{
  "n_mels": 64,
  "hop_length": 160,
  "activation": "swiglu",
  "qk_norm": false,
  "residual_init": "none",
  "batch_size": 64,
  "lr_schedule": "poly",
  "final_lr_fraction": 0.1,
  "warmup_steps": 230
}
Rows from block 10 of a small masked spectrogram model, named by matrix and row number. Rows with one number belong to one neuron. Each number is 128 + 32 x the weight over its row's rms, rounded and kept within 0 to 255. All counts start at 0. After the name is the row's rms in percent of the matrix's.
After each neuron's rows are labels from the 100 clips, of 14976, where the neuron reaches its largest size: "responds to" is what is common among them. Only what is clearly more common there than usual is listed. The data: strings of digits, spoken by a formant synthesiser in many voices. In brackets: how many of the 100, against the usual share in percent.
# gate: MLP gate (model.blocks.10.mlp.gate.weight, 480x160), inputs 54-107
# fc1: MLP up (model.blocks.10.mlp.fc1.weight, 480x160), inputs 54-107
# fc2: MLP down (model.blocks.10.mlp.fc2.weight, 160x480, transposed), outputs 54-107

gate.222 115 [134 173 129 110  79 126  80 164 145  97 123 107 195 174 112 187 130 185 112  80 149 143 148 199 102 151  68 135 126 148 126 129 135 132  93 129 138  93 130 166  94 102  98 123 150 103 123  56  52 140 130 122  99 110]
fc1.222 114 [125 127 140 151 160 114 185 120 139 141  92  97  86  80 123  86 133 103 127 169 158 152 132 151 198  94 191 177  79 191 190 172 133  35 110 139 141 105 153  89 125 110 152 118 157 146  85 149 143 105  93 103 177 155]
fc2.222 108 [157  94 129 144 116 146  99 170 130 117 109 138 131 193 131 156  95 115 153 105  71  85  84  51  62  39  97 126 154 109 102 134  90 101 150 101  79 166 123 186 135 155  69 125  76 111 127 133 111 107 152 127 114 125]
responds to: mains hum (58 vs 12.8)

gate.290 094 [111 119 158 168 157 111 182 118 160 136 105 109 107  83 155 127 108 120 161 162 176 134  77 155 103 134 170 102 115 152 135 129 141 135 118 149 196 158  73 102 116 118 124  95  97 145 163 134 135 193 136 154 154 161]
fc1.290 084 [180 149  75 171 154 125 110  78 198 186 138 100 116  79 135 116 169 113 132 183 190 103  78 141 107 121 122 173 118 158 118 103 170  67 153 140 168 128 101 112 160 118 153  87 124  75 189 122 158 186  99 125 149 164]
fc2.290 092 [131 132 130  97 120 106 134 109  77 121 161 132 174 185 116 101 156 129 110 130 166  54 206 125 104  74 100 147 106 197 126 162  77 145 169  92 106 125  99 161 179 132 148 148 193 118 141 131 146 140  60 127 137 120]
responds to: "zero" (100 vs 26.5); reverberation (60 vs 35.5); voice: low voice (53 vs 25); first digit: zero (51 vs 10)

gate.121 093 [126 126 101 131  89 118 105 128 108 121 100  71 131 101 166 133  83 138 151 115 149 109 113  74  76  98 138  85 133 148 106 152 114 121 168 138 105 137  80 135 137 120 131 136 152 202  81 128 161 110 118 121 155 191]
fc1.121 087 [120 144 175 151 139 129 169 126 173 139 150 132 123 110 150 161 168 134 156 200 158 152 147 137 205 102 125  98 131 114 141 142 110  64 120 134 116  84 133 145 163  85 171 132 110 113 111 191 200 126 104 119 154  89]
fc2.121 092 [168 102 116  93 134 184  97 172  88 137 147  83 176 162 143 102  80 137 117 173 113  69 127 112 111 210  91  94  81 162 164 113 163 139 129 118 113 219  95 118 173 198 120  92 133  99 139  71  99 169 140 150 110  96]
responds to: "zero" (55 vs 26.5); mains hum (50 vs 12.8)

gate.212 116 [116  74 115 152 130 102 155 143 133  93 130 167 131 109  98 154 111 157 132 160 185 151  94 124  77 148 193  87  77 143  72 109 148 143 135 184 196 151 104 121 110 120 100 139 114 148 231 106  60 151 167 133 123 118]
fc1.212 119 [156  73 145 171 111  87 199 208 127 141 104 126 135  84  98  94 207  69 166 122 149  76 114 139 159 153 195 111 114 129  92 100 135 176 111 141 115 140 115 102 178 129 175 114 149 131 175  85 169 132 137 117  94 105]
fc2.212 112 [147  99 120 113  67 146 135 135 153 143 152 108 124 165 141  88 141 184 118 132 177 132 135  99 126 108 108  88 140  60 150 161  97  78 124 127 135 162  74 102 106 122 156 137 113 116 181 155  92 129 130 123 129 134]
responds to: voice: low voice (50 vs 25)

gate.387 093 [149 100  94 179 165 159 122 157 156  71 130 170 150 119  97 171 181 133 139 160 147 153 142  98 202 145 100 126 111 162 127 125 132  93 157 132 156 118 148  62  65  72 134 166 136 102  86 149  89 136 206 140 166 150]
fc1.387 091 [122  79 148  98 128  65 111 143  94  89  51 145 170 188 159 110  19 100  68 148 106 118 104 143  81 116 141 181 138  83 162 125 138 164 108 164 135 128  73 139 155 217 106  94 109 159 111 109 168 127 145 123  93 173]
fc2.387 095 [127 204  96 128 123 193 130 151  94 102 169 156 105  86  88 125  94 100 155 173 168 158 125 181 137 107 123 104 119 125 154 119 115 116 118  44 144 102  93 128 109 120 175 167 158 134 110 134 130 119 154 130 180 155]
responds to: "two" (94 vs 27.3); first digit: two (50 vs 10.1); last digit: two (34 vs 10.5)

gate.443 082 [152 154 151 126  75  57  60 136 175 185 161 117 202  72 149 172  95 126 122  67 125  69 169 149 171 207  99 146 117 122 118 121 147 154 136 158 145 203  90 142 109 164 158 149 175 108 153 165 111 106 118 158 163 168]
fc1.443 088 [ 86  81 165  78 101 161 144 132  85  83 168  96  74 159 110 168 113  58 126 139  89 131 227 132  64  79 134  91 146 161  59 161  99 152 140  38 101  51 123 121 122 119  87 120 138 197 114 133 130 118 183 116 123 101]
fc2.443 095 [158 140 120 177 157  95  71 143 121 166  61 138 113 153 164 165 163 158 182 105 115 128 112  31 161 175 125 217 161 126  92 161 133 134 163 161 149 175 103  63 116 168 127 146 172  75 154  61 110  73  86 142 166 137]
responds to: number of digits: 5 (42 vs 19.5); muffled (low-pass) (36 vs 11.7)

gate.97 093 [101 184 123 109 134 104 118 174  78 141 145 116 120 114 138 145 143  81 116  94  65  69 135 166 190 149 181  99 142 122 146  95  84 192 112 106 168 128 121 198  99 130 133  90 114 168  94 125  76 154 146  74 113 139]
fc1.97 098 [129  56 164 135  85 150 186 159 190 132 132 121 180 146  81  89  82 146 125 145 139 178 148  91  70  64 124 113 109 129 122 193 184  87 140  79 119 150 131 103 143 125  89 210 122  72 128  96 194 105 115 167 140 104]
fc2.97 102 [189 152 125 189 177  69 132 131 113 139 142 122 101  97 147 172 162 113 122 122  80 135 115 117 166 175 161 152 123  75 146  98 136 151  72 145 128  71 192 144  93 135 121  65  92 156 103 116  71 184 140 102 108 155]
responds to: "two" (100 vs 27.3); reverberation (82 vs 35.5); first digit: two (35 vs 10.1); last digit: two (27 vs 10.5)

gate.298 096 [161 141  87 160 155 142  98 162  85 107 117 155  92 120  84  94  63 152 116 140 120 136 180  89  92 136  82 135 134  91 114 158 138 115 184 134  96 174 124  86  73 170 172  96 163 144  93 106 114 124  63 205 154 150]
fc1.298 098 [ 84 119  71  82 119  97 102 120 122  78  71 115 138 109  92 105 120 144  91 158 119 114 111  51 116 169 142 110 124 138 147 163 130  86 140 145 148  81 130 104 107 162 176  96 172 139  91  76 144 152 102 166 142 179]
fc2.298 092 [164 165 167 147 111 128 155  86 110 144 147 143 107 138 168 131 137 128 188 163 154 129  82 148 217  92 136 116 116 153 135 149  93 136 113  95 110 120 125 101 148  54  30 148  95 132 162 151 167  93 175 107 100  85]
responds to: "two" (81 vs 27.3); voice: child-like voice (77 vs 24.8); reverberation (64 vs 35.5); first digit: two (37 vs 10.1)

gate.273 101 [ 69  85 140 179 131 142 134 167 106  81 115  92 118 174  95 132 125 124 162 138 135 138  97 130  95 162  75  86  96 123  84 135 203 148 113 112 153  92 167 111 108 168 192  66 163 173 100 188 107  87 109 121 158 178]
fc1.273 098 [180 154 137 111 123 119 112  82 128 175 139 123  69  95 173 132 125 121 105 123 132 112 155 182 125 128 117  77 179 142 157  94 113 114 160 167  69 159  86 143 130  70 162 169  95  97 124 112 148 156 159 105 134 104]
fc2.273 094 [104 133 127 170 170 169 119 221 147 102 116 141  89 149 154 172 105 174 132 106 129 128 167 136 149 123 198 160 140 152  99 168 108 143 174  79 148 114  94 123 102 148 115 144 103 139 161 172 127 128 159 124 137  75]
responds to: reverberation (73 vs 35.5); voice: high voice (70 vs 25); "one" (56 vs 26.3); thin (high-pass) (34 vs 12.3)

gate.310 078 [ 72 131 160 128  75 158 201 129 102 145  94 135  91 163  97 123 125 176 119 102  69 129 120 109  65  68  86 201 160 140 137  80 118 117 108 102 112 175  75 140 177 160 177 153 124 111 152  98 115  76 142 159  83 165]
fc1.310 084 [189 144 102 182 201 169 149 187 137 158 171 185 190 107 126 134 153 136 177 108 192 143 153 144 137 171 166 128 133 151 194 161 145 168 143 127 155 111 206 146  89 157 122 111 153 143 114 208 156 155  91 165 149  92]
fc2.310 080 [137 106 161 139 106 150  88  82  98 129 157 129 101 132 184 151 114 184 114 122  56 130  60 153 107  71 120 129 166 124 124  97 164 103 117 164 101 120  74 166  93  38 184 113 112 118 175  89  59 114 129 167 105 146]
responds to: "four" (84 vs 26.3); clipping (47 vs 8.3); first digit: four (28 vs 10.2)

gate.328 071 [126 144 126  96  88  89 149 144 120 127  88 137 165 143 103 116 161 140 103 116 105  83 107 103 140 141  98  66 114  91 106  91  67 116 108 107 183 154  96 187 148 132 112  98 126 172  91 139 160  66 153 104 142 139]
fc1.328 080 [144 146 111  81 110  91 141 137 148 200 164 137 196 128  88 119  53 102 138  70 110 144 173 157 110 156  90  74 119 183  26 151 158 118 109 140 136 106 120 154 116  95 117 183 151 140 143 115 116 112 164  70 193 171]
fc2.328 090 [ 87 141 171 106 152 192 108 164  88 126 144  82 154 180 103  96  93 114 118 125 149 118 162  98 120  82  79 127 132 167 142 102 152 164 162 127 131 175 130 121  85 157 108 143 130 167 103 175 116 158 102 162 100  78]
responds to: number of digits: 5 (50 vs 19.5); mains hum (32 vs 12.8)

gate.330 096 [159 157  96 121  82 115 119 113   0 181  89 114  97 110 126  75 150 105 196 109 132 105 128  82 154 188  80 153 128 122 146 159 157  73  82 178 139 139 147 119 123  99  77 174 107 139 121 138 104 132 129  89  99 173]
fc1.330 100 [144 119 105 148 178 155 122 165 148 126 101 146 169 120  89 119  88 137 108 161 149 164 136 144 129  91 108 130 124 135 134 138 168 165 152 124 143 153 103 152 184 165 178  88 151 133  65 174 129 166 149 114 126 100]
fc2.330 107 [119 118 116 107 126 121 147  63  88  91 190 108 125 126 154 192 180 170 153  93  88  45  94 157 118 134  95 119 109 172 197 104  93 133  88 113 129  68 106  91 155 155 171 140  74 163 149 116 130 164 100 140 106 151]
responds to: reverberation (100 vs 35.5); "seven" (54 vs 26.4)

gate.426 094 [ 92  49 117 128  72  93 122 122 146 102 168  88 134 104 133 143 179 150 117 135 170 129 111 131 105 148 118 163 140 136 127  85  87 155 109 142 137 159 115  79 146 181 120  65 146 136 119  54 153  39 149 155 110 148]
fc1.426 089 [ 82 142 106 155 197 127 133  97  98 164 163 159 192 179 114  73  95 147  54 161  69 156 156  78 165 130 144 143 131 148 128 117 130 158  62 139 122  77 117 163 176 118 139 157 104 146 114 115 125 167  59 107 184  96]
fc2.426 099 [131 155  99 143 125 116 148 147 147 120 113 129 122  91 126 158 115 126 148 109  84 111 125 140 121 194 116 155 117  79 165  84 112 106 120 106 152 166 135  32 146 106 133 115 122 141 113 179 161 130 139 170 154  98]
responds to: voice: child-like voice (50 vs 24.8); clipping (34 vs 8.3)

gate.466 099 [ 91 136 126  96  87 101 128 142 136 111 133 107 107 130 105 138 214 116  74 141 169 135 174 120 153 161 154 119  78  99 157 183 144 137 153 126 122 115 103 135 190 220 150  98 145 169 141 115 135  91  70 152 106 202]
fc1.466 093 [103 150  82  83 122 135 144 101 114 137  99  92 187 123 136 114 151 131 216 116 135  93 121  99 179 133 138 143 116 135 119 113  85 137 102 117 112 110 122 157 116 111  69  95  84 101  80 175 129 168 105 100 225 146]
fc2.466 095 [155 111 162 154 134 127  87 129 122 162 159 113 101 162 166 163 164 118  80  98 133  90 179 178  78 203 124 151 130 143 154 122 151 154 184 141 140 156 104 154 140 189 127 149 148 183 153 112 133  96 162 160 112 139]
responds to: mains hum (78 vs 12.8)

gate.305 121 [164 140 139 140 166 140 177 114 177 194 126  99 137 165 117  92  76 137  89  98 166  49 102 188 111 144  60 157 193 141 104 133 117 123  66  62 108 165 128 141 131 111 147 136  68 150  81  82 153  98 102  99  65 170]
fc1.305 124 [134 106 120 124 144 165  94 107 101 158 119 125 145 128 131 119 152  84 185 179 120 109 195 131 155 115 154 129 176  90  64  40  96 170 137 118 106 110 152 133 162 154 143 132 125 112 162 147 138 151 114  97 148 116]
fc2.305 112 [107 169  78 120 113 105 123 222 171 119 149 112 210  64  85 136 102 158 205  89 102 142 172  96 106 136 139 125 143 175 129  98 104 131 136 141 154 121  86  82 112  88  85 165 130 115 136 123  99 108 142 107 138  72]
responds to: voice: child-like voice (81 vs 24.8); "five" (71 vs 25.9); first digit: five (35 vs 10.2)

gate.351 077 [146 137 145 107 118  71 153  45  65 136  94 150 151  76 201 108 141 108  82 185 133 117 115 113  68  59  89 124 160 132 177 134 100 172 108 121  59 142 132 156  87 157 105  96 160 110 157 118 139 114 130 141 119 135]
fc1.351 074 [134 115 149 127 109  78 143  74  68 124 109 151 185  79 205 112 122 140  95 163 137 103 125 112  66  44  62 123 117 155 175 162 118 157 125 122  90  94 120 160  56 124 124 114 159 130 166 127 159 106 156 125  81 130]
fc2.351 080 [132 120  99 118 102 158  83 165 155 122 141  99  67 156  51 119  91 103 103  82 116  89 113 138  83 159 141  98  90  84  69  51 121  88 126 111 155 118  96 134 141 117 118 120 123  86 105 149  89 129  49 137 144 113]
responds to: reverberation (100 vs 35.5); clipping (27 vs 8.3)

gate.459 102 [167 205  83 160 131 120 144 132 170 127 148  97 114 116 106 126 199 150 149 148 121 142 178 134 104 139 139 130 147 110  80 114 124 101 148 136  93  68 187  23 202 121 124 170 121 117 146 136 152 153  98 138 117 102]
fc1.459 105 [150 128 140  94 135  91 134 110  43 122 131 136  97 141 137 156 133  76  58 164 137 130  52 118 175 134 119 189 133 151 123 153 175 107 136 138 122 129 148 164  80 126 172  53  93 120 162 115 103 201 119 133 119 117]
fc2.459 102 [169 174 142 176  82 148 112 158 195 168 195 124 192 101 140 117 216 114 140 105  82  97  84 133 133 175 113 137 134 215 139 112 114 105 122 103 153  77 126  87 175 121  58 162 122 132 133  99  32 194 129 125 166 108]
responds to: voice: high voice (51 vs 25); first digit: three (32 vs 10); whispered (27 vs 5)

gate.333 104 [ 67 127 154 113  62  84 126 100  67  76 113  96  61 106  98 119 105  90 144 154 145  75 151 116 195  86 145  99 150  82  99 129  97 101 122 114 116 108 117 120 139 117  78  88 139  98 116 146  94 100 109 105  99 166]
fc1.333 100 [140 135  65  89 120 166 178 148 100 100  68 117  67 160 140 156  70 152 102 119 174  98 168 116 143  96 120 163 177 132 133  96 106 201 116 140 108 170  88 131 163 197 151  98 131  82 130  97  99 131 154 133 122 150]
fc2.333 072 [104 130 164 159 109  98 103  98 100  89 152 152 186 148 118  97 133  87 136 163 103 108 109  88 103 123  78 102  92 126 133 143 107  67 108 153 182  98 121 134  99  83  94 112 127 136 101 108 134 148  95 166 114 133]
responds to: number of digits: 5 (40 vs 19.5); muffled (low-pass) (35 vs 11.7); clipping (34 vs 8.3)

gate.36 104 [129 126  65 110 190 134 164 116 158 182 114 132 151 146 109 102 125  76 168  77 135  99  80 104 154 161 121 107  76 151 120 143 100 173 142 151 182 140 140 137  60 133 152  87 116 183 136 113  89 186 140  79 157  87]
fc1.36 107 [152 111 176 117  85  64  87 103 138 108 141 173 144 136 126 122 156 160 111 132 117 179 142  66 121 137 110 127 120  93 149 190 164 111 136 137 114 154  77 102 167 137 100 156 165 127 120 129 165 111  94  91 110 171]
fc2.36 109 [122  93 170 125 107 113 110 142 174 137 147 142 130 131 147 154 105  97 143 139 138 181 141 169 125  90 155 139 165 121  80 152 126 101  82 173 153 105 163 149 150 187 138 120  99 112 149  53 136 140 113 116 123 159]
responds to: "two" (100 vs 27.3); reverberation (80 vs 35.5); voice: child-like voice (62 vs 24.8); first digit: two (35 vs 10.1)

gate.73 093 [118 148 154 116 136 126 122 135  96 109 129  18 152 130  92 176 216 138 139 150 109 144 101 157 174  95 122  97  94 106 136 164 141 124 145 129 101 142 173 135 120  86 167  98 165 104 170 180 112  79 137  81 181 114]
fc1.73 089 [121 145 139 101 126 125 109 133 142 154 165 220  75 103 105 100  77  91 112 139 154 175 134  83 124 153  58  85 133 124 133 130  77 114 129 138 154 131 146  81 101 119 144 118 141 138 139  79 102 203 150 129  93  32]
fc2.73 096 [118  79 130 162 152 120 115 139  99  79 103 119 139 121 176 119 180 167 177 132 114  84  97 155 156 113 132 128  93 146 142 199 107 103 158 152 123 136 100 129 175  88  76  59 139 128  99 168 109 109  95 140 141 144]
responds to: number of digits: 5 (52 vs 19.5); mains hum (33 vs 12.8)

gate.288 100 [124 101 145 164 143 141  87 153  92 107 166 149 132 159 152  89 104 157 136 171 133 177 149 190 198 139  92 119  98  46 128 161  76  85 119 131 114  99  93 156 154 156 182 148 143 171 112  91 144 167  78 115 147 163]
fc1.288 103 [163 104 121 121 120  97 157 166 115 129 187 115 111  96 116  76 172 120 137 149 173 145 114 130 135 146 124 118 109  95 101 135 165  86 121 167 138 129 165  58 160 144 170 111 115 127 144 114 175 144 189  60 120 147]
fc2.288 100 [112 154 143 144 126 129 133  97 133 129 173 136  83 120 156  82  95 106 122 125  76 155  61 173  77 108  94 164 146 145 133 142 212  95 112 101 142 113 149  75 165 107 150 135  65 118 138  97 111 123 143 105 157 109]
responds to: voice: child-like voice (91 vs 24.8)

gate.477 100 [122  82 155 163 115 142  63  82 157 104  79 126 105 135  88 151  98 122 120  68 139 111 161 147 144 161 126 129 171 124  95 147 102 180 155 142  76 106  89 130  77 151 182  99 133  68 127 154 129  74 201 114 132 179]
fc1.477 093 [163 122 138 108 119 112 139 120 128 128 188 101 152 135 149  87 152 161 110 131 131 124 113 144 107  98 112 109  88 164 139 102 173 144 177  48  80 131 143 114 158 123 107 159 105 125 133 131 119 102 183 156 160  73]
fc2.477 087 [ 94 200 101 147 157 170  71 134 174 182 101  95  89  95 129 186  90 123 150  45 151 141 182 179 148 162 145 120 170  93 139 140 123 144 166 155 141 159  72 178  55 125 171 140 176 127 148 116 109 142  95 100 163 180]
responds to: mains hum (91 vs 12.8); clipping (28 vs 8.3)

gate.457 092 [ 90 192 149 127 101 111 123  93 119  55 133 122 129 172 113  74 153 126 103  79 132 151 137 139 109 101 152  81 102 144 133 151 153 139 135  85 114 120  74 125 109 119 130 137 104  65 131 120 152 174 128 123 108 124]
fc1.457 080 [114  93 144 117  94 153 130  89 159 115 162 117 104  77 134 137  95  75 125  74 127  89 168 144 108 116 153 105 104 171 113  92 175 146 110 124  90 168 168 157 142 153 135 141 180 135 129 156 164  99  99 156 150 116]
fc2.457 102 [147 111 144 147  73 151  69 160 132 136 138  55 154 165  96 146 151 124 110  64 134  87 167 108 125 162 119 118 126  44 108 121 138 103 174  86 175 125 101  78 118 168  98  81  92 108 116 119 123 113 118 161 117 122]
responds to: number of digits: 5 (49 vs 19.5); clipping (44 vs 8.3)

gate.369 097 [141 138  98 187 145 121  97 101  97 138 123 117 117 144  57 132 140 145  98 179 182  72 163 168 126 123 104 149 219 121 131 169 158 124 166  84 138 128 112 199  78 113 106  99 127 200  86 118 119 110 126 108  87 137]
fc1.369 098 [143  62 165  89 133  67 138 162 159  81 147 136 143 135 124  66 134  86 173  93  91 105 103  67 162 128  89  94  84  78 131 105  86  63 155 126 130 109  94 125 139  43 141 103  56  29 147 137 185 134  95  95 108  71]
fc2.369 100 [109  85 128 111  97 135 132  93  67 164 136 166 141 113 114  99 109  92  95 183 137 120 152 145 114 210  69 147 149 135 101 119 139 197 167 170  79 119 130 129 114 150 145  99 121 132  56 106  88 162  83 150  77 150]
responds to: "zero" (77 vs 26.5); voice: deep voice (62 vs 25.2); first digit: zero (28 vs 10)

gate.75 105 [137 101 175  98 166 195 149 115 174 100 182 139 192 175 131 107 142 109 168 158 136 119  99 124 101 107 149 122 134 142 104 107 127 161 156 157 106 103  98  99 107  65 206 178 122 104 134  70 143 124  96  91  92  86]
fc1.75 107 [135  93 109 137 110  29 107 108  92  80 124  77  76  76 139 154 153 166  87 134 156 189 176 114 140 105 122 125 134 107 140  79 103 121  99 108 148 142 158 127  97 119 129 116 160  64 154 172 168 133 143 136 140 131]
fc2.75 111 [167 138 145  85 109 134 145 145  82 211 108  89 102 181 147  85 129 143  97 161 189  92 128  93 157 164 106 114 102 109 147 181 108 144 138  99 139 152  70 134  99 167 123 141 127 131 118 110  65 147 113  79 119 126]
responds to: "zero" (93 vs 26.5); voice: child-like voice (68 vs 24.8); first digit: zero (39 vs 10)

gate.361 112 [185 113 136  91 127  80 121 110 117 202  85 132  99 128 145 131 131 149 108 145 132  74  94 164 137 156 176 167 163  87 113 144 133  84 166 179 164 125 128 118  86 141 151 130 113 182 123 162 138 199 173 168  93 100]
fc1.361 120 [153 148 131 121 151  97 150 143 145 160 130 161 132 136 155 140 149 179  84 131 179 121 130 118 121 157 142 119 108 128  70 150 115  82 144 138 167 139 104 104 176  54 106 144  99 212 135 117 151 213 151 143 119 106]
fc2.361 110 [194 190 139  79  74 153 116 143 103 146 124 140 178  83  64 132 203 169  85  89 187 116 104 114 125 165 124 128 126 111 104 106 142 127 146 130 128  91  89 139 153 147 146  75 144 127 138  91 183 138 165 134 140  68]
responds to: "four" (100 vs 26.3); first digit: four (52 vs 10.2)

gate.398 086 [ 99 164 136 121 116 154  98  97  75 138 143  85 110 131 107  92 143 109 126 130 106 170  69  88 162  99  86 155 142 112 109 131 113 173 167 145 120 181 157 110 135 149  93 111  83 115 110  68 177 141 122 154 148  67]
fc1.398 089 [179 179 119 152 110 171  90 170 160 152 153 145 154 168 152 153 150  56  98  96 148 123  94  91 156 143 128 118 132  82 171 133 192 150 153 160 198 138  91 133 108 137 168 170 111 122 142 138 161 165 110 140 156  96]
fc2.398 094 [113 128  80 110 167  89  57 115 153 139 115 157  88 187  84 144 134 146 192 143 158  94 181  76  74 141 152 118 138 165 121 154 133 136 173 230 174  92 120 171 152 172 133  81 147 113 127 146 189 100  90 119 107 117]
responds to: reverberation (100 vs 35.5); "six" (58 vs 25.8); first digit: six (25 vs 9.7)

gate.71 100 [134  67  83  54 172 111 135 108  97 148 155 151 149 145 118 164 107 112 160 158 136 168 177 104 156 147 138 168 137 121 132  98 142 172  73 116 181 129 116 136  98 135 125 135 106 143 137 135  69 100 152 107  74  94]
fc1.71 101 [103 146 168 165  82 136 208 142 141 103 145 133  98 111 131 116 128 122 138 119 172  93 105 149  63  90 109 119 129 106  98 200 125 155 134 184  59 139 168 149 134  86 178  97 118  84 139 150 129 174 109 131 181 125]
fc2.71 099 [156 125 125 112 102 157 170 158 209 122 134  94 122 108  91 149 124 141 123 197 135 113 112 189 159 139 203 163 143 146 103 132 128 169 144 114 101 134 111 112 176  89  78  77  70  97 179 111 103 132  98 122  84 140]
responds to: voice: high voice (55 vs 25); number of digits: 4 (43 vs 20.4)

gate.414 087 [167 128  86 152 118 118  75 135 145  81  91 139 126 148 162 169 145 150 157 110 155  91 161 172  91 115 117  90 140 132  74 132 102  89 127 112 107 139 102 123  94 100 121 135 114 145 106  75 174  89  33 158 139 161]
fc1.414 084 [142 115 102  89 131 114 159 145  88 167 149 145 139 142 168 137 127 102 112 176 124 157  34 132 205 130  98 167 128  89 144 140 116 146 145 163 118 133 195 104 127  63 163  88 123 136 147 127  93 188 156 108 189  96]
fc2.414 088 [130 158 167 131 125 105 137 145 187 113 136 154 155 141 111 145 136 177 139 142 135  84 167 151  55 128 117  96 106 163 177  80 139  66 127 163 123 128  91 156  77 168 112 141  74 185 105 140 139  72  52 124 143 161]
responds to: voice: low voice (58 vs 25); clipping (42 vs 8.3)

gate.157 107 [ 96 113 131 136 166 209 112 145 136 128 126 181 122 205 139  80 114  76 150 148 108 134 161 164 172 143  86 186 104 152 169 102 164 115 118 149 120 122 100 121  67  95 183 188  93 142 137 117  94 135 192 103 112 150]
fc1.157 104 [ 78 175  91 159 143  82 128 122 124  84 141 122 119  93 109 175  66 164 121  96 124  93 123 122 126  94 135  95 149 167 142 144 130 125 101  87 127 144 118 150 124 156 175 128 137 155 152 117 179 153 126 139 129  48]
fc2.157 101 [188  80  83 118 141 120 184 164 151 117 111 116 148 116 135 140 122  87 175 175 116 113 142 105 156 128  88 168  95 200 165 146  82 132 116 110 118 139  86  57 100 105 188 140 111 170  72  91 149 110 136 165  95 143]
responds to: "six" (60 vs 25.8); first digit: six (31 vs 9.7); last digit: six (26 vs 9.8)

gate.220 097 [127 186 106 101 107  92 139 116 134 169 139 125 113 183 183 204  99 155 140  37 113 110 122 115 111 155 130 186 138 149 155  66 115  86 120 130 115  88  90 140 152 145  62  62  90  34 126  72 103 129 166 156 124 142]
fc1.220 093 [141 141 107  78 163 195 128  75 103 144  96 103 161 130 145  84 147 108 150 199 132  92 159 158 132  85 102 135 166 132 139 178 125 115 154 115 140 183 137 115 159 184 178 228 142 144 120 152 140 129 135 147 164 140]
fc2.220 096 [120 111 124 157  77 120 123 176 126 171 131 152 130 109 140 152 157 133  82 165  92 115 119 152 155  90 144  90 119  97 123 110 111 133  91 170 177 157 133 131  93 177 158  92 122 158 135 126  67 160 117  86 141 167]
responds to: mains hum (91 vs 12.8); number of digits: 1 (44 vs 20.1)

gate.174 109 [143 110 117  97 167  87  84 140 122 114 137 168 128 125 181 184 157 137 137 138 154 125 136 162  71  91  89 150 141 109  86 133  98 126 130  88 145 171  62  82 160 169 123  93  81 157 101 124 122 122  88 173 127 141]
fc1.174 102 [152 148 124  71 162  80  37 123 105  76 127 181  78 115 167 157 132 127 153 128 124 104 107 203 111  94 130 127 151  67  82 149 123 152 175  90  50 106  94 154 114 150 164 118  98 142 129 113 148 142 138 173  95 141]
fc2.174 105 [104 168 111 152 130 124 150  95  96  92  83 151  83 124 127 113 136 101 136 125 160 135 110  53 221  78 150 104  82 143  84 133 187 162 154 136  87 116 204 187  92 115 128  80 139 139 127 149 165 116 151 118  76 180]
responds to: "zero" (96 vs 26.5); voice: child-like voice (65 vs 24.8); first digit: zero (53 vs 10)

gate.336 099 [161 145 159 173 137 120 178 176 225 167  98 156  96  97 109  92 101  82 144 129 134  69 161 122  89 119 135 142 131 144 126 146 116 154 152 100 187 154  79 164 127 142 135  97 101 152 101  86 169 173 147 122 163 110]
fc1.336 094 [161 211 138 156 182  74 159 170 154 178 157 126  97  53 135 124 107 130 219  96 144  64 125  86 174 131 114 159 131 138 127 155 104 161 128 110 171 181 128 107 117 131 129 131 130 133 111 119  92 160 161 149 132 123]
fc2.336 118 [124 120  91  75 149 131 125  68 123 151 167 144 116 143 129 144 155 189 112 113 159 126 121 111 233  67 123 125 109 124 135 132  98 157 123 132  86 135 192 117 129 141 165 140 140 137 152  91  99 118  93 127  79 163]
responds to: "zero" (100 vs 26.5); first digit: zero (68 vs 10); voice: child-like voice (59 vs 24.8)

gate.265 087 [129  87 155  86 143 123 113 142 159 105  97 115 124 162 113  97 193 106 121 176 101  96 121  85 149 178 123 123 103 143 104 176 184  65 104 125 126 170  83  93 128 112 103 146  84 106 139 156  99 142 119 148 135  93]
fc1.265 088 [156 177 119  71 129 171  96  94 143  96 116 109 133 152  57 117 154  93 139 148  98 119 161  58 122 200 136 109  87 156 144 208 139  94 104  90 105 152 106 153 122  86 137 151 105 119 114 148  84 129 126 119 100 132]
fc2.265 082 [101 126 183 144 114  97  96 120 113 144 113 122  81 143 118 166  88 125  95  58 166 115 160 162  88 129  83 127  95  89 151  88 111 183 193 172 167 151 113 114 144 161 123 136 152 120 157 143  83 128 116  79 156 143]
responds to: "six" (52 vs 25.8)

gate.453 109 [ 95 101 150 175 161  93  95 143 160 146 134 151 168 111 117 159 129 169 176 116  83 141 165 180 147 137 119 136 182  85 144 156 141 128 142 104 136  78 113  62 163 122 140 155 120  83 130 187 158 175 132  92  68 145]
fc1.453 104 [ 96 116 165 129 176 110  89 120  88 142  93 149  70 104  66 135 142 154 136  95 139 118 180 137 108 171  93 135 170 170 134 136  97 152 113  90  89  82 167 135 154  87 124 103 115 111 132 206 147 119 102  49  93 163]
fc2.453 112 [135  79 152 168 116  82 130 115  89 149  60  73 116 115 139 112  85 112 188 197 132 127 170  88 156 104  89 169 132 109 188 113  74 125 143  95 105  89 126 164 159 106 173 155 102 123 153 157  71 135  64 127 104 113]
responds to: voice: child-like voice (75 vs 24.8)

gate.322 102 [ 85 143  88 116 221 160 168  97 157 165 200 104 158 117 125 115 158  95 158 201 110  80 194 114 141 104 116 179 194 120 185 165  47 154 151 132  95 157 174 146 136 112  97 104  71 132  96 121 148 142 173 124 150 136]
fc1.322 104 [151 119 145 134 101  94  98 143 121 106  78  91 137 164 125 171 127 108  99  86 144 137 126 172 166 165  94  82  81 158 171  87 169 131 118 100 193 114 103 146 175 144 109 114 146 159 121 129 120 132 111 146 151 120]
fc2.322 103 [145 129 136 171 117  94 129 179 145 107 103 102 121 161  78 163 144 127  74 143 152 102 113  90 119 198 161  94 139 106 124 111  65 172  81 124 134  98 106  96 123  93 110 121 164 118  83 117  98 122 175 117 191 120]
responds to: "two" (66 vs 27.3); rumble (37 vs 12.2); first digit: two (34 vs 10.1); pink noise (30 vs 12.4)